Weights of a small segmentation model.
Model: 4.09M parameters, 48-pixel images, encoder arch convmixer, encoder norm batchnorm, encoder activation gelu, encoder patch size 8, encoder depths [10], encoder widths [384], decoder norm groupnorm, decoder activation gelu, decoder widths [48, 96, 144, 192].
Data: trained on seven-segment displays showing three digits, 1.7 epochs.
Rows from block 1 of the decoder, named by matrix and row number. Each number is 500 + 25 x the weight over its row's rms, rounded and kept within 0 to 999. All counts start at 0. Numbers have three digits each. After the name is the row's rms in percent of the matrix's.
# conv: 3x3 conv (decoder.mid.1.conv.weight, 192x192x3x3, standardized in use), inputs 168-174, a 3x3 kernel for each
conv.109 101:505487495500495510495494478505518529498501481504499489517500506492521484486518514519503500520507494502498526542467514490516495489474481475468493525524531506520515485482507504540514465483513
conv.110 097:513496500508467490472489523514484491506473494468523517504484515495480484519509506496499485473495478484504521460478491494437537501515496524542529450547491503515572455484499520493519482556516
conv.111 095:504503486500481461525501506484511517499484500464512503505539519495496508508507471464523511510535496520525516514463515514496487515522541489523537505512521496550518475479490458512479472505543
conv.112 104:509513480427501489507503495472512491490519519501502501502564525493493545494505512479532439516480489484494463488523461487486471469492445520488506535479502566501502486529503518514490471485476
conv.113 097:510508499527495490498513519546484496479492498489463533514496565536501503507513494520510517530498496503502490539482464469554523464519487488498490488528485507509505508502484445485521531523511
conv.114 101:468500516520495479542499483511485483520493490492502545523541519530540536509495490521525499542536539463458523509509518494498531458481490498535524460534539477506529525519511531522506455477501
conv.115 105:491505489540461478525454480494490500519479493535501493552485514519479475489556508480532455513498490517504559532445493483489478498492523487538478522520469491553505481448518469465526465525505
conv.116 101:483535515453489528519542496512492485515502505473520518509514510506485479494479467528500497468509492471508486493503477459508474472491464535519550470566515491491497508545508487547492492480507
conv.117 101:469506441504532512525486524501504579469529532487513473501508491498477489518484462486491548482469490486500489502499473501471474479480530484476538521522555531550534530518533547487503514532493
conv.118 099:496498483535510468469499484518482514471528485489513510503497480470515464498478503461490486473473484494517493466523520533468531506493467479507463477453449432497496526545491564495546478528472
conv.119 095:546491511494486523507521497497500496465526470493483519491492471501468523487475494529482488532474498547477500500467486490614475466506469490501548523519485499525500457463542541532523517492488
conv.120 106:491476499483500477525488527511480516476497498522530493524500470495500501540492498510528498475526514547562500498496515477529520455489493498519486496508482539515487525512528438548520477501491
conv.121 103:510482497492513470528492553497457498522483496487541504484499537517521518492489497534481522505492511508515479491508520475539526488496503475527471468511486454522498506478511478550538487525497
conv.122 105:483493500438510469507484524513486521531497528510556474498451486514497513522498514520504465487533458444473425523489492525495500512477481498506479469471534463485518486457502492518527487501538
conv.123 100:495486487471547485497536494541504494550488494497525563537526489537491526505500491456537549501536505469486520515504507497538500527475529467498426463489478518528504470455511484529527524556518
conv.124 101:543494492511506555515502516465519503474532507503501506506502471495495525522458484531542498528476516514507515497500478482480501493499479497485513465511508496481497488514508570502555494482471
conv.125 106:509502585498464492574499544544463561497529499493516512460476480511477463528496475519475530474534516524528494503501508512493506505498497528546464530488463511498478503486504466507514531516500
conv.126 103:523524512498500523512514487470481535496426506523480526502522466541501497506438482512540528586517481525461469461491516507496492473470475525566486511542489504456486463519503537500484486495491
conv.127 104:500533566506468480505507541456503473511501518500435483524498525509474439496484488474494511500488480475448499507538479507525521466491491470525500504484486496476523487453518508451512500509499
conv.128 102:491482494473521514506482478520528476481533488513520505512502517498501543513488524499504545472508505463472517520470473489515484482479450487496517474517522512541485469513514504507544516542523
conv.129 097:504497481489498477476503508509462512478506546484452496482490497506513516506512512507494444578467505483429519510477504504518531451484490461537480473501491480486499487534483493491503501505484
conv.130 097:525502505508498503491524525482500510504516523493507506507517492510532510498482508510520511481471520520506496488504481484537467492500493483519498491533517496527507487470512450509447489495535
conv.131 095:520553533515494521487496492521505514499537482489515515501503508518504502495463521537487526519475496504502514486432446524463499488466549503519553526515511512516510456466491465488510546514518
conv.132 098:517502479452574494512481497521483547495535505501488474473451491480477454469469479513463513491483490451505501510478525504487539507488494510492524547512512499494499504495507513508502491498504
conv.133 097:489515534481517514528508515565549502548538523497537468507488497520500493505476515500464537469524544483578489502507529519508501493517502456531476485565481494490467523496519493470483512479496
conv.134 101:470451511466482483536497482481488518510482489515521493517460515495541510531505501536524510524513489529540538520505529492455505508510485483523503502514519510540502469526528516501504478469501
conv.135 098:535458466508543499493526523518528535510591532503477538510483480493512480545527487487477469478519502504510526469477482540506519487485495474434458468497443517502427506510490515565491468513499
conv.136 103:469501504455505486506513511477480492485492511504480494479482474536525547527485551473468519484499469513507479493517467529548491508483506460494491432491469436445481503492524506514534501512531
conv.137 089:504511518523511512498520473514519534489519515498513517532524520510485501536506509556494467523483520502516506502521503528506567500463538451511535453479474444474433475544508456490514464496514
conv.138 096:496495503504483507508552503471499501500478555511544480496477469490446439500480513480473471481475456481414495518493505473451486518476525486461477498468526511484566520487485545563530515559522
conv.139 099:501511498515467484497479492498501503489501482514524539539528556535475511512546517513523497565513453487469520527481548505545484498495452512462516470477443428432480503523520507529446520506488
conv.140 106:518478492471484503488487490520506506504508515488519511506505519500509500510513474482597510539575494550502508522512486515511480504490497484427463488470445539477498518512511514478492530519506
conv.141 095:506525461510481488505474482505512493485489529454500498482531489512515477473466471483452478453479513504488510528544468487458500478526488507484526496482514488489521493498507555479543505512506
conv.142 104:490535504508516501497516502520504487492555471479470494498486513492453482535466488524482561522574497509559491502502468489510504472501468493530502477549472444530479471452498527487518549516513
conv.143 109:519488527469507539474469538510506488485518469474508494478495492494498527494468535487493463476485488534508503477472526462506514451517482496499550445468479452469488495494531478552521522505542
conv.144 101:525537501496480501490525529507549495496504506512532504512511511502515503488509517512546474508530505501513492530484508505557525505466473521483486527537522536507532465482504502505463509486486
conv.145 099:495550501506489502524477503471480470489479469493483516517477513465480480493520506441506474478484488511488474496493485453519502483503481500558490512522515525541498501500490484515480482479495
conv.146 100:516481494523493512481583494513515508551522514515525506477475521475471497474477489514528509531501540535488485519489525485524506515478526497461446437479470479494496518492493460508431513525507
conv.147 106:508507525502498507511510504536514532518529510503479517492481528504476503490525504490495486497488486470499496492441501482484482478461529500523556490508534514490503430445472500482518500470445
conv.148 097:534536527518512491494484548465444486477506519465493514522519514501565512515539500486498533464493521488509503479496516523453486481520484532512530519455518471525514486480426445460508502467510
conv.149 095:548521517487507554469493491495515510499511519471533542518506506491502503500471476499513519535500498521524485487501471514511528502489501510500496506499507472507491501497494506455479463457433
conv.150 099:530505489513532513503503517474509483482498510477491484531531484493486479487484475488481492458521473506499502472507475526489489507547483532496508518518492515508475480508467485461465523553505